config = dict(
    win_length=400,
    vocab_size=32,
    encoder_arch='quartznet',
    encoder_norm='groupnorm',
    encoder_activation='relu',
    encoder_weight_standardization=False,
    fusion='prefix',
    decoder_qk_norm=False,
    decoder_prefix_bidirectional=False,
    epochs=149.4,
)
Rows from block 2 of the text decoder, named by matrix and row number. Each number is 500 + 25 x the weight over the matrix's rms, rounded and kept within 0 to 999. All counts start at 0. Numbers have three digits each.
# k: attention key (decoder.blocks.2.attn.k.weight, 64x128), inputs 0-127
k.0:481460510525496489519532486470539505488476539482463495509483463535469470516530522499519521493476485509509515514488503460502490528508485491470514515518520533503497483499472533499540525534464509468537528470485472495488536469482466489524511493540505485480475545507513495516447472464494516490505451497470492539540484482474453528510491466507503502513465538531524479500505494485519516472462
k.1:456500513515525502538471526445506517472466532487463515527479522524524513518510483531485469477540480427441513509466496531517439454455523533526455503555505517482541560523469518512517490534538548496501442493486477483551498483463467474502519491466480460509514512483474481431483548507592449523514492488497497493460454476504482534504498491504505473480522465501536530511537515511485542480505
k.2:473524490494448522530516535473502539485455547523508496502509500493487481515515521525507552521506519484492478483508499492496501472452486500513501532497551480507501510573469496485480544525509488501506484513466472463496537487506500444511450467554562495520514493492520522465465480479489496504449507503540496432530576468484465508481511520493479531482511503476464496527525524526524517467462
k.3:492488505491516506488507512498476504463520502526502514498506487542474502485496476498497521508479547529522522469521527509481541490537514519484509499499528535469534470524484479524447484522504532457481482547522479473480519455489524515497426475520490502468557540468515510557497469416499489491505515516451471505491526491471464491501499506470485522527507489500501491500495507505490492471515
k.4:511548496532489530480492471528505516441539489478516515473505536504510505577512521517537445434465478532500504482505531519527496525522470477474446448500525542474541519500476543538500477534485463497473524531490531472490487488496500520482483452507479526458532485498518484512484499494492473498498523496489519486493473487496519480501545479532505427491479531503504493504529546521478547549482
k.5:474484490511469499499509512462514506521502469506490499464502547444455517484479473552526521465516530490452489569500525493526502496501512441503465507489511489487507499513509479449483501531555510507473503510439502496527491493506476489499486552529507509510458464512481483495508516520495475456498482488505515458447480526479524531492476493537527505493534488527509502482512539470472490465512
k.6:481534491488469512496543543523501535425443514512537475538510493508473516466487508541499483476544525464497492491495486532490496488523543466488512500521446514497506450517512500517465494451519514482523492521442483478493478502507506521493531511429535522490500484499529521502468494495538494522460517496533511547498512497480485479483476479533574455487472535486483525497505510498508508499479
k.7:531456499503501485478465494464483513499464514477491521430462502471565495509463499464474472510464499561495457505482484479522439552472495489500497490484530512480494503461456552516491523533530526467486527492534453475519512494481487459520516568450516467499503489536549495521522531528433494516488565498531481451422491527537554519489456486502480491532495542513453507532522482447535460500506
k.8:489487488495509445465479478543487474504526497497503474484513468495509524536507567521471500495549510472459517475507523470480489489454467495552516486483507503471527526457513490476527464490519461497435493533496504524481458493496521538487503486486471549466560478477522508478486531493471519489528531527467505540501447526447473479477516530498476541526497515503482473493504458485461504472509
k.9:467467503495517471517502490481499505540519468455511534513502538531488472539465520507457460516560501426520532532539502492507443502509550424524487499488509502529471478528508524481524475509508496512534488525531526547485475511530498518523514492487503511554506484477468522518463524517485472505514465474470514519491496533478510480532508509481499514502519456527507494461496531477490504448472
k.10:507450476514567507477508524566494499566517466479485500506511495498478506476463549466461475513523525465500530494498525534518445492480510490536497484486462482485493498511482470498505538523512483545491458507536547483510505486500508506490487492465464500483513478544473489510523528513492504469505490503486499521497517511488514499511470463529536464483498474500482488482505520514480535483510
k.11:500527548531517497505569426542505528505553506511524498501519479495496548473469511495532573487484508517493470508526527564499518479520501479487550484518499464505560519519481509500478471484483492525487502471486488498522447514476472546499482462514463490484477484480502535465525485450483473520478507500489518469549522479481511505493498501529506459484543537497503531468498512551496539504452
k.12:540527476539536448461514488477513599497432501503486476479518517481504468473547489536485460495416458486501522520495514502501482490516471560524464483502501484517513511472493498467490509471472502469483482474464542527467468499468510514498516496513508497449476445507502568506547525507490519532497493497514487449493469456491554503481505504513522494438490531512561512499491483533519513517489
k.13:511512517500520470481528487480473520484511512516530471508511510487515494485517510479500537526463509547528491432504527499484527531511465478486502493476540525499515515500494497519521499519482511530441532531470486511471484481443504497484464513540485481476502484519515546511491504508476516488486542480536513495543501504519514495493480514498472498490476517446536484496528493520536542518508
k.14:487480495494530431467487485505425562439514502508495451504461508471513508520556507476496504481484512529489524513512482565562480510454520500544472492533478477479491522502486481442503494479537498503475510512511558543481456503467473502481478517517489492507486496457516527534499485517521517490490576488509503455482490512559461500525504526561505517480501507477516507482486487467483498527508
k.15:473497509504488445540498492498470490471520511497521487460481448523493520514499523519452535496514518491469477498534483498492541491515481523460486529512498488489504564457489485510476513493475527503477457508518517476495526484509526506480526515483500498470519507463509505481492505447455517516496508510496487484505493504506537450465513500496523483530478520497534507471524495526478512458503
k.16:471506518451514522526509492495462471464489502516536558516529516492461489508487542479500518501513537507479465503533517528470542499485513515459504487528494521507508489547497511535455463541540440543472497511499479479504497505511502508488452485555504493477502533504489481516460454480500482505476518480526489504576497500450486473478495487489550524533506546517484516498485520509514555496515
k.17:470488501511487500538497518485528473501459490472455497500512475469506487538473491495462486495547492504494496516464461471491495442495509487513471487473522465491462465517520473474506498468465505494464470487504512525476545495500516481532511516467488471533470517471505488506484547541544495528511499489514519520500461520499486522494500503454506499511487506488503544542512516477479443508499
k.18:527497477454507499505462474478525470479489460491485516499505463518503488523500467492530484460565491484519478464493494463532493518548491491483463504487529501549510500499471499509476501497522527500526469485520485490505532504501521481502491522464501508533503449506446477510518518503469555505493480524490524515447463533485454499497507503486525521525538492542392502512514478470485406504514
k.19:541485486429510470535521530452509489562525494520481509494516520475498502506508503506524436486508529528543475491491516469491463471556473471471477522512479506553501511517523510466512468456512488483492539481547522503521500505540506530533483499523532503501492516508477474478530526499562489527531475502535515506444495481471505476500545483511499504495512479494519499538485521500456481533486
k.20:434519458524467492446512448497519543495507502493501507473494488526501482469496549498487530545507493487470459499522491537494477531484509485516476506545455510503509489456486508505517527486446482483503490541502408484488475505508504509501477491515506514467505534494488491513487510479485514477478471489507478525529501478519542527493475522503513490518491575497527540489532497493526536537528
k.21:534521500482538475509516517548491570497514482471492515503433582460515496475471486531521529488497536517485530510517534554476510483493559494530508479516494454524506543528454504511515517491540481516506474505470532506508475532457485495473489475496493477504474519533457552467505520486526475492489470486530502468501496450446483508496541517537538464486470497517465508515509541509520483537520
k.22:510521505473524469498514459557517574512520500505485482474534505496498517469505530544484541449500483512494520473534548519478493491492487500535480505502473493498490468526494497484488480496494522503486494516501497533518497486492508477488551430518465506503459468459493489495477481538477457500545484493469477485470475526524524462489493527565457508502529501453531508497526482507496517502474
k.23:481491481442486515570475475480467481525518491540483498467470458504529449564484542555493504503476495549502491499511493547503500496474482531449538475487485478511514539432486510506461491487468499541493507502495524490495495480467495509573458535514426523466486528484470497509469457518538493465477519500492485487492502543447495518501470512505513514503472492504488509525494518533530487511531
k.24:512461525539543496500467501516535536469491486525556445486510523514478513462453526503467501526484492482478532503536521570505525546519517500476505467499484528482506550497531472535458479494529497488519477501507496518517491498492522503474462478491540489514509521503530464496463522444528473532543482505507492504517497493534475511484520474540514480511489489529517525486532511533488526498494
k.25:475488505498451512521469545492507544528486513501473466505488522476548481522474464518480469486502496432514466531486504492502508517530465487504494521495493505538476466484475520449533497495492480524503491471489487510508541504476503498508528497495501513521512499518485483479514486532509548499502484454508522475494516531475492505482496506469497479462520498526498511504461530487467432526511
k.26:473519516488505542530479491461498460470488533524484536532522509505499465528510480514475525485488449501536494505461489417520504488505465507466497551466508517488503527542526532518496515504473541480533530512510498482511533513506533483512486464513466546534547510544487453530489519505522535561494509546495501542512477506494454538531485482519501502562502515497472490481495484516484450472485
k.27:481491519505461498497468572480455523509488506511478478489474490500519429513474498467509538464502472505499546479516511512478467530499487513509530526490465501506529485389515519464478430489467461474498508509546446525497503499524460454549467521512469529512484471471478481448519517510536506481537445516534488505524476425506511506509481500503520554479469491524510516523516481472464452467516
k.28:464470498444486479481489481505449499501480510498498482485455469514476509543504500539524473539535476526458502449509469524452538445489515519507498523497479510556456489447493501507487491562518491490461515522498521472462501477487502508509460462517485542497492509512552517498478542490490475495461519509482487507494448541531491508507501523522559536496487538508474500491501474489509484452497
k.29:551461475537489516465552508462479477492533529535494503504514473478530489515480490513554525541473486534486486481558537506488454491515516518492498480462473523557534517438471498526506507502502447483486537502493482492495510526497524491527448508526489487480517543500500486485475491480457466516514504473534489541494510460511496473501485480558479475507486520516505549514488491504479542523507
k.30:472513520482501483487507493511461488465502522554499494485479441522513490476513536486513524542516470525461500449532530549496513550491507494486519526502515542477492559490513494516429484508521503453474439515502483503464481502505499510460477474477503519508503532502491491536478490445447446490487503522496483524538474506488528499514486508496515514492487522469501496510514509518457528477516
k.31:514494543511475521501511481511507452548512498502515514485518445472518474500485476530486491508489539464491500484451461414507441514549520476463503482510475525530490450520505527534486487474482496496539491469496455514530538501506555486530554505515505513500535481505466470515510484490479502502510463523505514502500549528533483534511519470445495497528511524519481501547499501497498488503508
k.32:512484474519519474479461491476523501527509550514513545473506509455504484535512497446513500530468518508484523507479491459491469511512477533483522485504508519506468460474510513455463513490473489498535511499463513495491534519446505509517482507471465528502448492489507477486491511504511528503465468507461509516498544465486479475488520512462527509515503464516442513484479533472464471528483
k.33:496508502525495489537530534481525469495498519505479514483525459482520514479508491514508523484477513493531509515496480490545476501503519497510491495471491488526544477475480523489539531511502533517522548473533512492507513490482481520493517436514540575509493483489537531490485497508495521475499487453502497485476488486497506505501519490475481512508528512501493511559522519512494454512513
k.34:480488476492497520503549448478463503486518512500508496488517489470523510511485432468525487544461510531538550481519499503479507464510485485447501508520464483501529512510475476509475511508566510501473533506463538443497432532463470527452483477457474503516513493533566509510508484474529521507524461528482490517503547514548455461515476492534483498495517485513509506530487508432522518501484
k.35:506485513511479505534506536477505505499443474501490541478522510491495491513478484484516491481504472473487509502479496504473515466531501490510455469489506497530488491497499489460543521457528526522498513437514529484499539493486500502512506543490453494494538512495495471508513499525519489469478525500505556494483516529469487532500556495462500512507504475528491527509481533489526482480514
k.36:476484527520448510518454491506505497518506522469509484508483491478477525507535497509475516516520498498518516507499518488519469484532468510499543523491551529529489475481489514509495521565498511487502537483513477483466484537505538488438503523524523504540482501447483479485515476542479495510524510486523500484486482476517508537475482533536497538481513495506443479456517499459460529510455
k.37:470471492511525479519506493501509523482482530462459482506502489497537483466550486507461490526515493470505447454481494456525437527492548496547540467469510472454492511485503500455515485529494517474490472512529463514525489521522510497489511513497494497509468496481490428497502532516482514493514495527496469498495509507546522482455497500492474530518512497504473485530494455498515489507466
k.38:496517522492523517503527554537484524517539489467509533494513488490531481460521535500513517512464510509512517480549508528495494508465536500471477482490525504525549492513499529498489506539470509510467542463466458484508504498519486537516462528535508505501488500539497496489520498482504485471468515487472493512513549496493535476486513513537478435535521508517505495521481490517510497527491
k.39:565505484493524487501502503495486494486524498502530509509491518492479539449492525504533513517496505508473489496560490534484491479495528467502551530500488515555541519510506452489469483518485540541485517531506482535526543523488507503440492518554493527533463483526520529512510459470517468499535520520503504524516515458512498514461500511556504486473503509509495494492495514509520553511526
k.40:518518451514501493510452474509474512511494488535535509510470469526472494448475493515526488504481495498490461484569524530519506496495437480503479514503467513482469514525488489519507506521509491493502497499480497485493482513528534504486488524524496538456479511494494513481496510499505469484476509498513482492543536489497492515499503508562515504491475519472495478475489476502488546509482
k.41:456462490528491481455467475501468507502505505471516484487479520468536451521532554530536484507488503481485506505505516535480520509509484479548522552510530484523542499516483492492510514469498489494500470540529514492461493488482518475494508496460511498488450531522527506453507500519469507488501550487515504515528477491508530488526510515517545548479507510465515495504507436530488475483487
k.42:531489479519534513494458502517465488547505472531497507496481483507488494517565501494532489531490477491501472477521501510482516494506490487459508481510519478511505497474503486530502516547469514509461436521471521473513511476511527470508491470463513501519516496491493492463503496519532477558470551492525518510494518506498505524516508490477514504527528527523452490453510510494478502492525
k.43:499512492503476523479518477528525542490515481472512511521539528504486539466501557538526454520498517484518500496477507500461494511537487510528480532513466424495558492516500524497491483536537496505506484504498505513480454515489500541543487493462492522477471524481513550431527495500484489463466470457524500486514492482524541512503539480593475446507501517461498479481511534511472482493522
k.44:467516474490508511533493466545483525472520526495513483514477476536484531490517513497461530484464497499458527489521516539526485507469512491483498519558526536492515529464497468515489484494516513557448504530508520476489468517489501492508490481539508458477465476510514477482502515476474458466504523517529525511504507511500494468484484497501527506477502523497497489498491511498485493487505
k.45:490498490594510450451499532532511522492486535472467501514500508489486521534521515516474495540502517521484537464494513527496470505492493493516562517521525520490494541461486483493446544478513474496523488502494548522513481480479484475524484472475495529490522514469504551465481525525478523524503521501497465476498518474510516476523528515530526546511468512478554511470474443525492508492491
k.46:516478538498491489515483525526446469548506452497528504537541496504483518533466469505447527461490492510452485484529473544505514488497501511481483536503514473478490529455503453484516512531552487479476513514493492500496486495498475496486490506534478490484478479487465499527494480467520461534554501494483501516507491534459442533492506507492529478519514448486499516512481545466549501546478
k.47:475500510537482492468482444507475530449515548487518507531479461534509467516498546491509474521502499512461478504480500507514510527469479489478514519496511541503537533535497519490505514533481510496477488523512525493534470491464478497497508540533517508471522501501519465512486506453502482483492484522548473521485474527529506485524443505461491491475474510481513491486506490507515472482511
k.48:473475513482525477504500508530476526482533503477481497490485517494510492489510527522447499530466473474484521508471519469512500506493443493528522510473541504481481525489451488462473479529502513540467475513465513494435518475509487499483497517520532488483467497488528519502496512517490499500444528556490482521473494489504523487500515512524495530479475485460490513454514468476515548532487
k.49:501502524547528469493493475472446513475521534495521446478507444540462480489556452489504518485516523517532494474440502500480502535480478525506514553526477548480519511454527489509493500478494523507510498532471557505448544516517501471476480495522487490482521529493533511550480538497473512536479504501496493480510508465494536470465497518452496507474492540514489484497482472494512458466517
k.50:543492536516548535525493499487538498516467491537465498480516493475532501495467495521469507497505489479476478500528552475506478456507564478487491508497492478491478503534549524507451525511499520505502488487479481480490505494520470542502523507521501493480537512493497507530481468512547538523525484455505520513479503440523512500528538506502479452511510467507513477517498471498542489515505
k.51:510511496514486501501475528478492452544468483508500473516509551506533499504488506514497522470529504447475469523503482470449505467527460480449503474515509487513473484510510495503521495519449490514501501470529510506471558490493479498506467470463496485537521516474484474466504487513477485474508531497510506537480492527498462535513494503486508493513516495526456482536481511485518499505521
k.52:536504528520496507506465538483521485509527518499479543534503522491472496465481476519478468492499508495554481517494501435508504505525522488485466471515517512492518491494495498536511490494487523479497564486521529519489548534504509534543518501524486500505492478524500475494533469529517564465534508476490491512488499532491535490529505501490465500515523518498499521560497492498452477488471
k.53:486472508482484511464508487509467495502503479528527545489471532500488516550491511505500525466510508509480496529485525545509515505511508478499449522491491491507483513482485478459507470485539513509480465510493526523534468512518491545519471479502535461504528495517473546514490477518516484461494485493530489499499488516483503482452492499494488457485478497484525488495464472522493474493495
k.54:491467528561530494504493500484465522528442504506480473475483538450496517472488484501514568494543566495518526511497484466473564504506553516483526489493510508541547519494526515535515528523490489538528474469489516514473496495524476480498495486481480501499518469497520512560521505487508481532508488507483494517481484486498475471479527481478486517500530497485519483500500548509487474499486
k.55:511475505480450512532465492472503487476482500527472483559539442493463510535503470485480502483456491488499492487527449480508527497481490501478533510462459502487456471469509538482478514462496522521492504524478472474475536497508510486513475508478511501489554475477501456499478512474470485502490473551487502502534505499489485464496473505412501514512487501505487503508475484503471497528537
k.56:522521494499526505486480524467505451530464518453496522521504461536520519482494493479496511522483494471527487516482519448518513456549505473481497513507536534486517451491532528530490531527469493487491518485493493502520520472495532511523552504500493480538477519483501502482534490526497514504496486507500477493489522502493492544495512494553514527535505500523488517521509526529488492547485
k.57:519526471474487497466472531509521469529448496469481522501485506505495493527470489519545497536500452494503487503496443497481489443519485501481487510473482512523503481500487492458456482453479502529500504481488525461501519525513522463456482529523491515511499574563504500469478477496495505522535527493504494519497444517518459487517483489511495556490537489488483461500511532482492542536497
k.58:498524474515486471486546532483507458530458467464480490488532502480501493497474452479490483521535461480513492520473509466537494492528507494450510506492481469497506470501538516551532507495486503520555485474533481511518564523496527538509529482515498511488508496499525486525523482518521505486481489517508505526467507492502482490492520512445489504535519487483494502511493516502490474470478
k.59:495493489486508507471483493513487483483528474527540456524482494515461507490495525520518503500458550496489531472521498553496510490445513486499503548481497503491473544503454508476499480492514473516459497482486500497503479513462514492474479523504493489504482520448497489506498483475494480501459501497520505487493482487481515489489489519463555498487497497504516496494533513514506527502481
k.60:454524511522489464500479499481470515493545527488448450503511504509500497500538514520491483515502473491584539506489509462487471508464494503540528533501539527495453474471512476500502509521490503498507475501554530528506502511486503515541531521464477503492494488502508492521486516502503499512544475535514502497515502484499488490507500477436502554512506516518491476492517434465510469520463
k.61:512519524464496459505508470500496533472527512531501480472467497469480478487503523533490473498489546517456504522540500563505467491467514492495483486490481513509541544475509485442507490523508472508524504564472516500498478493472481509487504503491484496503505532475530505486516515527460491462476521514548479516509517522487502496518505474506527531494507537500517520453526505506502520526478
k.62:498476487461476507525488507534487493493522476509516478494487503489471480499481496464525510506476500534489482486539520587495499514455521521509455481504477500488560505553525517464516484501477500497499453501439487493519467508483482520507451523509513475493508481500509509481484464483478477524489431519470506509510465494510492491494524499508518488506483489485481530504497507545529504479500
k.63:466516493478544501494500500561502517482482516548539488495480479509504498477528540510494491478455492518495450506517498550528511481492508468500510517497455510507490514484489473504501466494526490506491513506478506492504489493488516449484459540538501496482502491503504514486496511496462475457523457508515463488535494491478536498528483520504455487524488508473503505489499474487481517512492